config = dict(
    n_mels=64,
    spec_augment=True,
    win_length=400,
    encoder_norm_position='pre',
    encoder_activation='silu',
    encoder_head_dim=16,
    encoder_expert_mlp_ratio=2,
    decoder_activation='gelu',
    decoder_fused_qkv=False,
    decoder_bias='all',
    decoder_cross_attention_every=1,
    eps=1e-08,
)
Rows from block 4 of the audio encoder of a small audio captioner, named by matrix and row number. Rows with one number belong to one neuron. Each number is 128 + 32 x the weight over its row's rms, rounded and kept within 0 to 255. All counts start at 0. Numbers have three digits each.
After each neuron's rows are labels from the 100 clips, of 14976, where the neuron reaches its highest value: "top examples" is what is common among them. Only what is clearly more common there than usual is listed. The data: chords played on synthesised instruments.
# fc1: MLP up (encoder.blocks.4.mlp.fc1.weight, 768x192), inputs 0-95
# fc2: MLP down (encoder.blocks.4.mlp.fc2.weight, 192x768, transposed), outputs 0-95

fc1.757:162165185171175163192171176209176145116141138162146155146144117143170079168104107111180172143173173176109165104141091164141145157111144103145174070086087147098133140110077092093112131124104116111124179116075155047132088141128123085099063102114120126140121096123078141099086140062067136110
fc2.757:156172106148091164107190098135145160173114170154113132131133136087128141116147143191084143185122092180163123171081134128109126125132127209153112094143114102135076096106164149134082110154163043130139162098145095146142151078110152106139140130116083143084121118150139166107119080126161117140
top examples: thin (high-pass); organ-like

fc1.127:153168135118107182138152123141125137082174086143145140147122145146161210142115093124129140184096157095177132127209089118169091116178160087168168126148122150137121100142133110152149155181090130090099108135147172099086132134098097078112140086129092095137140178134118082130103170127171157042
fc2.127:084127109138131170130154143137105073126136174145155109101124155083145132141116155117102100147120138124087107173124159190149107045153186148107198091098147114086176125092169116141163118128157124099151148127143124132123144114094055145164124159184097169096142089164117147161127100116133153164
top examples: the note F#; quiet level; root: F#

fc1.751:140108126164118128134128116112128114162113102143132140109117146083115072125183129107122124151148097086190109158114174169114147102163174117145137151133123087095098116172160106103165158054098112197095173090186107083097151091100125082065106156131120117126091137160144127132157226076137140095
fc2.751:110097127103133106113166123168134120138127113073110188124125107094151100174065137056137144111143110104069149110120115132116140090152150131144146162173164149086144164134172096108147146114208171136141128131061100160071102162106111104079170143097113117154077155087131116193137132153109068121
top examples: the note B; clarinet-like; root: B

fc1.709:104157136174120036166168109152110135111092149121123153084172104133123137125166164119113106183096103142132100114071159096128168138068156147150057121174174101098175170122108155140135145105159126160125084178131130103173153137131175106098176080106163154105120107089106139083086116080107144152
fc2.709:126117162134165149111118095099203146121104096116097115137106145147097113089124139197113168118080132134112099129162129097101136136149089083071147131117124129132137122191128097126213156133151105164170102129145079151169106093159172126106070123131139081122183126061176158099135098149109094178
top examples: square lead

fc1.56:112154141128130141108153109120135181128148134140062150157139148132099080101177161125165129156148103097140113129151157169086144147083157139143114153138122153083096114104110122168075132156090090133125118163098103118104083110056125140105144133013114154137052120097154090140159103156086094102
fc2.56:147139111150119180114126156069107162110118148165123098124152113104123084121096146151078195112062137165136181093144109119149132114107098125065083157151129147135133127120185120089173100127168126174099086130123185129128189084122108139170085104151143108126200136141119121113047130211153082149
top examples: white noise; thin (high-pass); text has "clipped"

fc1.455:021123165172185126213228146205196186150175140085124115139151155156145125182093164125181116180127113153150119133152156155094168115140165104159141075075041087066072095095087117150083155117108111085160153131109114108121087075105145128124130161104116151126084138154117108167099108130133120132
fc2.455:035039098041102129076060083067119180112090114154127132090127111178169126121160107180137099092111160138138150145119141102121074154142104138209097144146184137188164166136143144095159159125102121130171166123113147119073133174160161158133125124190117094127144152082106177161147104117180113143
top examples: square lead

fc1.251:137086110109130091158116087145145138111127090144139185124130060125131094124094131133120104117101101127100128118130129112076134163042103169170153200158169160161126158096111166181111122173149121075111130112138124177166108063100157078129109125091187144149140111169146181099130122116060162137
fc2.251:135092096153082101078141135148091146139051140121130093115107108093135141131128116177221118154127125138106095114112114067135097138103093086118125158175151220167198154156118122119127119124141134147144153130120143134108139149102170143146175135118111119110126172178121075165151167161175109113
top examples: marimba-like; mains hum

fc1.761:040060094092127100167164080200150135153187122101058124163119166174067152167113176143183097105159092151153123102110097135152146180142153138162125101086133088086130109144102146144153143138125133101100140141112113155141066096125126129124182132114151162157126179187140096147110109154104165153
fc2.761:097084171130111072131133074095054181154146131133116117165106141135197139125155094067201111143150134098154144134153105101103106215163120154140108120136128118146147176134096119112132169155081119121137112146128113163093132109092123119149146125158115109110153123057123153199145122124106127133
top examples: the note B; vibraphone-like; organ-like

fc1.566:090081141120130101160129127167134122201170083087155068147207144155124172144095108172124109165177112117116162162129135131086083071121198100173157142142088123061050026134146142125107183070171118139162149114077130153107086130113130113141166152077185117119129175085103183088123118060141071114
fc2.566:100129153152131098159145139140105171091134126134100179160104117078132172081180093069133066075098129099139139104123157107146136169141105129100088120085099124145132179116071111147157101115104121191120105166116137155150132138121124132107130120186111099137154129170156123232081115136125188197
top examples: the note C; organ-like; vibraphone-like

fc1.142:128148102173125114142072186102121107161128146141172086126145065090131180078140109186112114136102194170166120097214109090133076109117096114094145115150120122090148152138114152083107041153112157117097108115107122078152196143169128132121098126151142092161161113176060143055104124180140124170
fc2.142:130123134123146113154108168095129121095072112139100141174166128176091121128106080146144089135094158167104176080153126087162101087158082085083126122109115150107154142144151167134135106148147159159135104150119163117139084181044214115093140125154103094088154152142170120131112121136114133152
top examples: the note G; root: C; root: G

fc1.15:129084161126117123128070162131084167115112098123145094081077184106114189081156083099136144165156139093159131146124110138137083084149175098182118143094132142089124144158127158148090112119123121095141082165123093081116148158094132096140093135084173140142096176084142153163150109119147104114
fc2.15:141116159134111087158125140134128103205122098132120134126160039121159083166094119151118115152158180098146124128122146150110162144196090190154110096131133137147116134138148090127099126098121128071082139103141133143119085158136087120072200165132118125113114131134089112195114132105119094090
top examples: thin (high-pass)

fc1.607:178180133172120134190171160242093146172168144186170150109138131092092122102146106126122136139152142106173103168090122138123192168154104122159140130086159104098082148078121074101072147114173061143103143097106180126136113095113104077115094153101143154135118122129047186084134121132120102109
fc2.607:098099102132094198092137133113159068106147148224151175117218123136102159164116163137161153099091112136095166153096188111139172105109086120132146152158147132119136178112159117149086090155167131130099067083119164129122111155165117157125095141110105116176100109164128121126114138140109126173
top examples: white noise; clipping; text has "clipped"

fc1.309:022087112140121152153185091171176129145164169073108100152143181115103128145114149155173121183171127168144123132099164157096162129118142108140119084048052074020050116115129117211120156137076138130120139151125078130062104100084115128156185142147144149133077155116161132119110107122093175114
fc2.309:052059104071088111107112096121110196168102088141144116101125115165167121111175059152146100112162104092145164152180117085151095193157095119157116144145140121201147159155093150073110155172138133119169145122100110136118102149129186109136146173157102092113190123102093162150111085127165108126
top examples: square lead

fc1.711:143129192188189142177188139136180198146148094100101141108115096124164157117121100159128099129105150089127112103150122112074147135116159153175097105098113100092134071136055145121084144120150109111117140153138109144113147142109129094104144112090184156138152197123073111093202175114148172148
fc2.711:164135118141169160078149142152135122147121147133145197136186159135159116123167146127098142127119182101118132107123112137113158143087098151118130084096099055147081066119120134107117073093120061109130124141165073142178159119122126129127158108165149121116114127122104132069237128061115177136
top examples: quiet level; harpsichord-like

fc1.581:152122134131134150090153138086116177204124186124069151147125115053081079120147142120109208160065134139096167088187143112095133120113181148158111137153081127143068144105145090115071086126155073151116120131121163143105138065089114135104102099048118143161047101117178082108126087178132095116
fc2.581:158180134125151112117149156098115142178141172127107159143148145111118123103119154100138134072089131132137143085172106154118058103119120129106142125131118140143121183112133131090206114140140155195043114161097140154182161112138117127153074111129137088153177136101111137138065090184138146160
top examples: vibraphone-like; marimba-like

fc1.482:061148120122094120157108176093075167159142119163182170124130145111130064079092151188114135118122148082153119142157168141129144140107144203170156140131086088059085084076132136118112118152160100136138116134118076118089195149158108093155169115095133117126093166192128132081125172109197118149
fc2.482:123140150147161086165054180169086126141130139171145128175164088151139132097099085118156096139133173131150160115142152108153159121123130086095112129105118109127100125128141102121099150103117169180158079137153170125131063154138126123116172156184097163115116150147140201174151118090138167182
top examples: white noise; clipping; text has "clipped"

fc1.748:136124167073099115164128129134132109142205126183158181178159118122106118143126104121175104168116153114190142174138176106112122113149089107128180145115106120058100166088096104163060134212123164118115126123128119118130116102101167067137133148065075131109074121181153111135112124145122149093
fc2.748:154142137132137153051098121155101113118119179183172074110094145141118114144135162175071178142120154183172191145102119119147166177177124134051105134171120153182140114135195068092095088071173143071114130104159156081100142124172048151143101125161089141128136082067134156129091129138156076114
top examples: thin (high-pass); vibraphone-like; white noise

fc1.356:156112138138154113110151112135140133118153141114145055130125149139153163091093136171123180142127102163163159091173103133139107076172132102128124091149150147145126124133096055089097094089088145080133216164079088073085139121093058127093134146162132108154145146115101147155142199107151066110
fc2.356:145157118152124125122185132161156097097144135127153066141112140152119146131095166159164097135132070146077154106104076115136071132144083145086106128142117185159140112115125182118111097136147134044129181159114103115164117154129053120133118116115124098130164063142141156114104090165150134119
top examples: the note C; the note A

fc1.349:173138122073154142100111099129197112100158086151107173106110154151156173135157161127128104111142121077133123145092118100091134126115158094146154188149158133118160112117094160143089098190123130106111072086104139138135117122104104101134123107088110088103058116127128151037136103112129105109
fc2.349:167115163102139151118122134147123141108129132191166098141094087127119116133098128110162149109125085209109107163119089134147065169155147125121133170116129128180154145140163148113098093150164129114150151094166187125207165120086101099075107051140089156036090100141138141108096138124166073127
top examples: the note G; the note E; root: C; clarinet-like

fc1.670:146130102076148152155121110090072129096157134163162086106141068105170169148099151155091112137126157171158120093193096112140126192153189170107148119104150124122150089186155118091096120134103165131114131097145135139100154087159081133106097060118168151107102143129148094096097175114165068106
fc2.670:138105133105126124109126088077130119163068148159120163143182147140155126169120087180085122132128169170118119108123115135137088059147146094079172124128122084110216117151142142144144115134129157102225124116174161124158145144066143082148074121113136130060124140199129072162130101166132156135
top examples: the note G; the note B; the note E; root: E

fc1.747:112123137156151127104161185191176163138197151154170099087125138139152189128168132156170171135135151122129174100134120114157186149181092141163155139138107159181114136078083105077141157091115121088086112163077079096134162119145074159140107097161127140147133135115125158101110114075154114106
fc2.747:113122162108153149105185121169098122098205144200130088153134150107129161145063177098199141090170085136060140156099139151176118125134155128155149120125125152142147171093108151137115146132139124071102127133129134154141096153154088150154125089138138169089123097132052134145107125148092126120
top examples: the note C

fc1.754:067130172132160099200154169174121129142179080088146105109131164234157138117117096170152106153189140116133113138089125164116141066138184085172122125090093107104124070097047159185146190111119100113167175141144124136068144155126137090125121139144141115165139180125056158104119155078140144108
fc2.754:075090108092114117113115139102121158124135156129076143151178086155130155113160095051154108088125151142126177070175177136159102136154087113171111110125086091190104208129167185078151115087126121208093091117098167128144149145174171176066112136147133055155143143096129172168146120123150141148
top examples: square lead; clarinet-like

fc1.196:155131163111162159123191158165177179128123126133131196091157122163189175099159106139126165141095090126106127152125130125134172152184142125175151171114105113155105150116134195112090139104117083144108148119069146141142076121104057082152109149116102105143085121133121150045121078106175095109
fc2.196:116088130096143107137152116189153104067179140175125121089151090127056099140130113072183151115123098183104139146066145177163094143119116127170138140104106117159141178123091165139084094168109087138141126093175148149221135137102127105050077098117102141080068084194122122137094110121126089154
top examples: the note D#; root: D#

fc1.463:094093123112098096136053141139101134159124097112096121130116127149109134136121123117100130188073141107165171157122184122089137105090099085164183170172126131065112108105097111184075116154099125083135084109168112124123143071085183133125087149112131169145127116146125132058156165107108116107
fc2.463:129092136144152121145152112130151081135103083141178067105119147187120143138057094195115150123191094171142138161098077090106086161138115135131114155145121139138108072145130120122083130078217101067176148111120134147097140122123160169111167106137148086073147090050134147087091155115157058073
top examples: square lead

fc1.447:126079147102082110131174129098179163158098122163074128130184122057116118084170075141171119127156071173197097090185113090116143119171108157134152116098179144125085090121157134092088149132101126091143098175130149124090109129105159156182171082139170145118062093136119091106087167092126115152
fc2.447:127152094142116127130138150147090103166107138094184106132135181124173068191131112117126106098196179109142142133138085103166126169130117127147103139130108138128120150161129120104116145146128141040145166107161163155141110124126166074110118193100114151123144131176128095168133123162127151082
top examples: white noise; pink noise

fc1.429:190154219148168102119102132132160144188105141118117123145141115130157145161068129106159150107136142129140173124178065114073124141116167184144113161191108118041075061154131083103083132117195149153125133154072104159104087098091143154144178108056168111106100174063167139126144143082120073064
fc2.429:132171120191087127115091132068115038148123131121152104121135151106104160125122136116063077106140172122129097119125189132117134105152087093130116122140145140067126148136164129162201119067127145220120065102157145159117142190190137140111119171158150116173177126133148124150079137086082175218
top examples: the note F#; arpeggio; playing: arpeggio down; root: F#

fc1.565:113162161120155106098099112144147214181144108171142134075080133105159070085179153174125136127102106096234113126104126107048183133092173107122081142142100084120154081098141119152065167179085159136140175136150105156140160074126154133157083103102151180167123157146143124090141114171182098104
fc2.565:141114140148169082160157112137113135139173134176151161106145130106082124126122168163149119114105083175123081116170070122077088122145111145120117137123095092143154069150115105102127139094132153081101100179154093136198100093103155145153056137094120202137186080150068130143171103163097173149
top examples: white noise; clipping; text has "clipped"

fc1.22:142129189158187148174140114109126197156121138120083117112098103133157123120159093139121142111116117140204104103134101107085143144100175120170106140121130113102139069129059149131090125120146104117156156164170126156130159091136138131150141116124208135199160150149117162095172161134173141126
fc2.22:170110147105154103109139126140100135154149144139131175094187182109116117142163133132138160171103154118147126107154107181096133101082119127102110139154101080132097072116103089124077100100134074113115141182157073137168144058129138127149119162131120147142155067140086120120203092129076164108
top examples: quiet level; mains hum

fc1.648:082123125121110067146091163107089127166092123135115196113079186128205067120168155105097118132156140101187108134123147179118187131153154172156159143144122108091100056133076120100115103082132160171136146152167075082042147115131095103143091143121142102151113174113112151124127169083116183125
fc2.648:131106128090118091095110083116118125195062154134151149131111091103194125155103145104134187123108159117109176146134149145144173118145171067041156129161146115107144157176186086145164115096180165175144132095118130102129102114090142131071175147103077130153078101124108097137061102145155053130
top examples: the note D#; arpeggio

fc1.454:106143096149096081142111196157125122168159156160135150129166099060227133099110120136130129138088198140175100112099169203125147055147130122102190093131084076056117108121130133085075096088097163150098145117110107144077161148145137092113099160107177170151083155195083154078150123140156099146
fc2.454:125133120128122124167171198136132115101106072082089107136155096162123111117089130129103097157092143154074173096125147150183135074160128110088108078109114122123146183113123123103143129091132153185192155147110144110105042153092152152047205176162098081112154136134140139156120089195113113115
top examples: power chord

fc1.701:128135096191126065154116110141097160135179168134122156081075125099141112174121126103131094147147175114195103141116092122096188145125148111154117160134110129114116110103118112161123182091094106122133064150097083196129174085137086125164164136129211168185098190110153092110116156106131088156
fc2.701:128106155083130078160101129133116109130126120094120123135134092108150103157106099104165094125150149110079167102189132117074178153141124196180111165146132153128128138117109108135145153139112171097107096138086118137071053136114179077142163207129114147155128130118162117173143063152094133099
top examples: the note A; string section-like

fc1.33:119136154212188156160145173201157123198110169109172135191154148124098130171086149150117107115174177151123147117131093155149168138118103137130150109068048113064122076148083102083163111063074122106094143148089114072076103126082119153114122152148162117185176093062131126130120155099062161078
fc2.33:097115092069086154129140124133125173115122170195155126123114147080153109144156157176153140192138114156183139203083192144145144206142175158146147128138124080164111159109132124130069094192149088110179130045132153136136141083133135095124130090074039153072078093147128197090110039137180067149
top examples: vibraphone-like; organ-like

fc1.411:101158168156184152148170118123161168166105072096093136118098118145182134098163113117131105127122157121128114099134098095064172100115124140192126123088091112096087110116099168122102148119093094112147140108162091158105176101131133123090141124154211100147152187141103127086152160093163109105
fc2.411:143132115132155173065158156144130136155130170120150213131165143127135111136187141114113156126113179148127130120158100127141167129082108160098114094106103066169092101105113112084123077094133068114152118152151090129152141137124136111116164098187114127135117118123123133069228093103140185141
top examples: quiet level; block

fc1.355:141099155086168146142083135154122168152117149170151143136088088082155150123125108113125170158109137118176130146140126130035174120119116093140141133140141102105136082104121095149049097189118141088153135088130148094114114127097153134131105104149129151108128091120118145065120180142120102090
fc2.355:127138146146192088181136156163136135111111104178199089150121117168081138139076107166183077064139096196106129126202077093115076160168123133111127139090095133193142102123099114107144117100168157090133126176124131132156121126076127116095126081159135093071162092111138209119074119143113126146
top examples: the note G; the note C; root: C; square lead

fc1.527:095135163092227131147119146165126150188076116080134110117106130120101189119094078153101166162099090155116151134188072074137070176111152168130121131093083135180101044118082131101135079155163080075122165140112094116111103131070109140189154068108122097103153138083147101106124122144128104070
fc2.527:121120149106128131170154159143140115098081122102101118161141142139126140158110061085160112080143105125097119088158129151186126150142168111112158106105095133165141167132176175134155162114105155163115100111145142152142095174067179119068170107197132083101103139155184091166063124097108125112
top examples: the note G; the note C; organ-like; root: C

fc1.474:176172145106158115146110158156173130125163151142138165102105134100203195127121151146164157095099100136125115119127130147146151128150162121135136187118132125182196130099091151122121117152081115104114119122131141146133146116101062093151093100139134139100101124172086116101107124137189082153
fc2.474:165156149106186158126140151159121150107117133240140137151141137176128118124098128140164138075103141193067063131138109171177100100138145046129147131085103127160182124137158171141115113149153171133124113131174167140198136154107113111067064065138110159050076143165136094111069148137131121153
top examples: the note G; arpeggio; the note E; root: C

fc1.272:116114141160108059150113120100083133143183138129135123103095119142170160089153148136132146091134139143128111115161111121158193097082090179183113204138147172142093122065105090103105135133110127051094123182101077096142184134127098110184136135161204151136146143155089108074134156147117123141
fc2.272:122154146158137094105110165131148122106162151119106090115176134122150117060098131124174117158127143091135156086099147170148133086112112106179108150150107172143186182105135157171120145110094136088133146126153143151162115144183144115160119205143140151150167115125071154127127054129128155127
top examples: root: D; instrument: string section-like

fc1.55:040140120095093157108102071186088142105088106105096127114115118102136115112159179141089145132176128202201146077110147105177137192134107107081135121123100172102128066096171165158142180081105163106129066162113093152147088046135164080200136147159177138117167100171083109133103140125138128106
fc2.55:117119158116095107154137162092089125167085121106134179141108102149179095109118109104129185138139135138153122117132091095115173164168083108184091120157117114135139096201067135123164120193103101103116119070165167079108144121139116107109105153128122070115138102105148120159157095183141129169
top examples: thin (high-pass)

fc1.225:173166125090154152165217148180201152086187134127096118081148158174157184161176092083172161116106086096115149123136139135144176134165217093158149117129159124160173116140090168149103192143093106053131109122110164117099092106098086114114140109153127169123111123152052045081101136125119106080
fc2.225:117138114083111165089129127160074142152127192148097081197160104083148109169071125134132181107117170138041106120176109213151163072115178090126166103137134120142186118137207092115155155128134189147129150135167102096113145122146126144121146130173105150044065177157164106123111094108119112117
top examples: the note D#

fc1.337:034086141091125055147109132178151163139134067118130175104148091208155134107088089182178116165130156113150141124126138166124138107153120099158127110078121138112112124149105117149136118131049107112154170166135114093141100168100099109115152181126179088144096132128144101122123151081107177129
fc2.337:084096149075141098121122078073123125141114128079119125126156099173164118121102138099139169153135190152160160127091117125128114135146119169115111102114112107143190160120142159150102143150103135125135145098101120154129136090176175168147126165133137134166100112113105173113106101098125119134
top examples: thin (high-pass); white noise

fc1.713:123113166133121067155108166146142144129165112098064129147132111153139159127111140137157143145097137132126145128140147131083141062066111159176179177155120138122136130140089178179063135156125170060086109147145077109177106087099190115188147114057150132159152115135093100053168092148079159136
fc2.713:140089114122149117158160086144110091168108109133120132089144148099136135159071101152112145155158072078128113162078091111076085131120188098107126156144114111098086093173160133090086169109196129133187158111104127180105087130129134146085153125120127156074102116107180110145106122108158086099
top examples: square lead; mains hum

fc1.202:076124156121161147124116100127190144147119142127160070091147149168135145132186129189108193123178126166170152092179135087115125134158125144142103166156112152096095075156126102086122074102092139074103177126092137075110160145139065092100099120146155086183117105072146153079128147117139114092
fc2.202:084104135152112085087111137093142119140107115112126068114113169174126118076115145166080120139140125156128183119059097109149091118105135142104120127159110153109137141142086149131118099154152112144216166172154162113118183116140061119144136113129162083125242105114101119095091108143173140151
top examples: the note C; mains hum; root: F; instrument: saw pad

fc1.113:156117122096129151185128184174171127096175113094175102074081138170164103112163134151068173157141149117153177091130063122139123172183152178157125158142088111134133104176096094104141124114116077168120091108141095131114098121170067115102124090164105112196119150079123196095100158149098083105
fc2.113:130098119115064083100094053070103119139109128200132128102142120186081146188139138146100157187123158169133187130092164122078173100099096144067119147157104105115133114134168145137097116094189121096154107148097145160096134087194193178130132159113141099128157102102136146092109096131150112084
top examples: arpeggio; the note F; playing: arpeggio down

fc1.97:168096116171171141111102153168140081153154124167143104113147153128108173086149101167149125098173143124159085177124112096116100118115140105139106142114096143147170151137158106114099094105156185150127157180057099116116206094149086078120092149106123104138092193160190134060138106159160111085
fc2.97:110168167070184105158104111138149155132139171068148117144130073103193089134135122175142081121095122157125133135132094112132152147158119128088141156126092133133170120119116184070119125152145153123162146126183176119141135111067119080138125059192128172089121136133104123176127150102137166191
top examples: white noise

fc1.34:095142161155175138165165146157156190191136121093088161120148116150180110112146098119125083123119152121131121097148107095085134146148116153214084078096088109084110070121078114105098148122114125143160112149162113120112112150099115090071166131113181130091102161134075088133171140078130172135
fc2.34:156130114122141142029080121106127101107086125113128190107162121146171120120133105119120141095076195090131138090121100102096130155103096149143108130141155107195117111120129155154142086128102073105134129162151114166175170125129131131137161086163198123135121174111106123104196153076155185133
top examples: quiet level; block

fc1.296:092093095187154144099152101165113179194062154090166091132101130133128120142126143146095139110145163217203092139134129107119092152145142191126141147152112133109083067156124086054136139046065114113165158122148065088114123125148066131155125101127122158143156154090169116125129199120147125135
fc2.296:141126116141106104090076148123139115106052112131140143125100104146186169120139154178103135117106173089142172131060128086150147186191151146095073144140138110125127112159146118107076074104164098153164187104128164100093164144133128103097160110115082094115132138106130146131118127140189090173
top examples: the note B; the note E; root: E

fc1.720:106107124150127124114148149124118123149115102108126100109092127122111104116143172168076152135181165167211132061121082054144135181136134165113104116123137160102119118186111091080133056122145174099159129129137076082123125125095087127101109113126150135154153156049130143077134138149184104094
fc2.720:131139138151074061129081147109075163115114131165120106173125108195132127110140133165075106113091184136140193102063157087161137116108117065097112140147125141077189119198138179137116097148151134167197103142127144081118179152142146144151126129089121093127157155124112117080104131133136115201
top examples: thin (high-pass)

fc1.674:055100141149105127187146202156075146157105149116150125134133154160159155116149138142133097162099126152112104123125194119146179144137088099165138129057083084119133061106121174137078108073164108101142050118176136060108143151107143128140133149155107154126148172148114163125130152102129165116
fc2.674:073070132097099084155080103115115082139115117085147158160116112112146119151140134104121080108178144126098075172158130112168099177081127202113124145123159121130162172170155114107165144127137157168129100105116130096097086152144203176182169123112124139097169137068133097196166112142100200077
top examples: marimba-like

fc1.395:086107126082101082156114181075142115090082151180175147108147080138082119066170136090113076132169199117138171097171136168121132144113139122097145093174119107127169102102145211198168131146177076118150120128100113116150138125108098150117131084165128115126129133094109137082103163110123166099
fc2.395:142141137088159115090144155129148118132124104100075200128132098128114038137102133192157188121091136085111144111104113126103145108117192088087077129126111126124136145128095107159110154151170145116124166157131078148096126135129143116048142210120084111107102124159136092118145082156114077175
top examples: the note G

fc1.118:052107144123123104153088137170089128170094077110119186169112175121114139175157123139160130159096163145116089102113159157113152164086118101144164155124147115130103113114119138205178124147161137127099104108165096137142135071106113126114140085133167097113130113128113114081116178089131147127
fc2.118:100088130171102129078101135099105067147067125125133110102128179105112136095078124124157176119166148188134117188094109134137118141136125200109173145155127153093112188107108138177090157062157109096161182096164112157125152100195188149183160156159168072128162110089125111143088125117127113131
top examples: the note C; the note G#; vibraphone-like; root: G#

fc1.98:080103106149123040184143161121157105119200119152126118135207093196155166145127151152114080177121129143128094088133158206111104106113186174117145155087082108071122106169098172097150193065134115168132087146129106148112084141122134100091117119096171092161102143132073161109145100055152111119
fc2.98:122148136062131152124134132145133138108169117117085156138103108101161144098092104085156122103130120069095153113144151120140095102172131079097126057106120103183117171140145156100166183155114165163109175154076119133134154155164106136074163159197100115125086155162111141180153124138136138165
top examples: vibraphone-like

fc1.525:137151106154138134148205156162173168147179088107103202079135094126169105110090095122138155118121085109119131116118109130132103152153149106139090156100117117139074141089095120072099133099114054173133111142085156113139079153088088067097161115096115136153079122157086160083150142130215092143
fc2.525:106111145118125066153127107141131109048151121115075158151164105168039122120132112097180122087146124170091147074096127104188119149123101166218138121100101112173113178151104182125125127164097091164130097131149131116229122165102191103067078115036158105121123113138110126149107115121061159131
top examples: arpeggio; the note D#

fc1.361:072137102124145123176180087120124104100155117164155104194127101159120095151123142110162136102189098152147114111135128129130086149149094128169153087068111112076119153160131116105163168088111190134102118124040170079125107158106097136085141155141102132107075146131165136140125112116101130137
fc2.361:082101102185135172109189117148133165200147131095161154122153175096153141136204096132150133178185091112169094124153073098086104130095123192091126105088090069138107074144077122073111161148119086091176137165104041150137138101102162109138116131140151150114183107143065150071148136097129195130
top examples: vibraphone-like; organ-like

fc1.509:161149171162136126162123096097186149164107127089154125123118129120157074124105178188126083143125162148180160091183106086119131168090095187107113104134116150075119102146147128112149093125098119111133102116048089078094148140089126128130158183051106095144165144097170139095130073144111164104
fc2.509:173150140160148074097059151130063133108145136199133120169125110134094121142117100071119143101129166138138166095076115094186164101168105127071102125123125144140205127158106155136136139151137170159122078162182171117120162149141068133157067101128153167136135153100095168087078164112126112209
top examples: the note A

fc1.261:053098145166161120173179182166155160189151146132131175123102095172175106114099116127110096125119138116183148147116130165097158141142104145162133120067111091098088054136114111092105089139135148130166123168148132093145165096114106144119125151080128163099129184148112062122182121125122162125
fc2.261:126115122098134122073090116106130156090138130149139151121125110169172128128116142127109139068102126114144123117110101091144126136144124128160146101120160121175149141113165136115149115140079150149119111157135173168156123137140163148164116101115147158137096179070091122141190166158156173129
top examples: white noise; clipping; text has "clipped"

fc1.726:169140114171136147167168120161074145148121117151184073116136125118145176138110108204148183151174139163151129118208104112172094128196185130151136129109133134131136109164122067052085100063132132062126166122097153097087165085118062139153095108145135126145119107088137104102100136120158079096
fc2.726:111124097106082129122154113147112113165077151157163122145125153140162136169133167134075128097116142165105156161115085122131106131187142060014137128119101129132144145145149123110143100100139135132180191109129147131118168117130080130134149114187116088081127148144156139124056161157200096166
top examples: the note A; root: D

fc1.752:154172195147125138168105131156105156180169084126129103103158128161124124104138082169117136215096196127183195126156114096101116124150153140152115147154128114028095098104098079125085087131169082133096113168133153106046126043117132111126118132107093101147152109085066124054130117107140132078
fc2.752:158164141153091117115135131172121114134141110122122124124125181125141097099175102112104161169144169096156123112096116159116087139124123070110102130160120155049100124124171076110131145074097105143160213084123126117113135158187118166121151141178152123150155116098165164211090190103147165134
top examples: the note A; the note F#; text has "piano"; root: D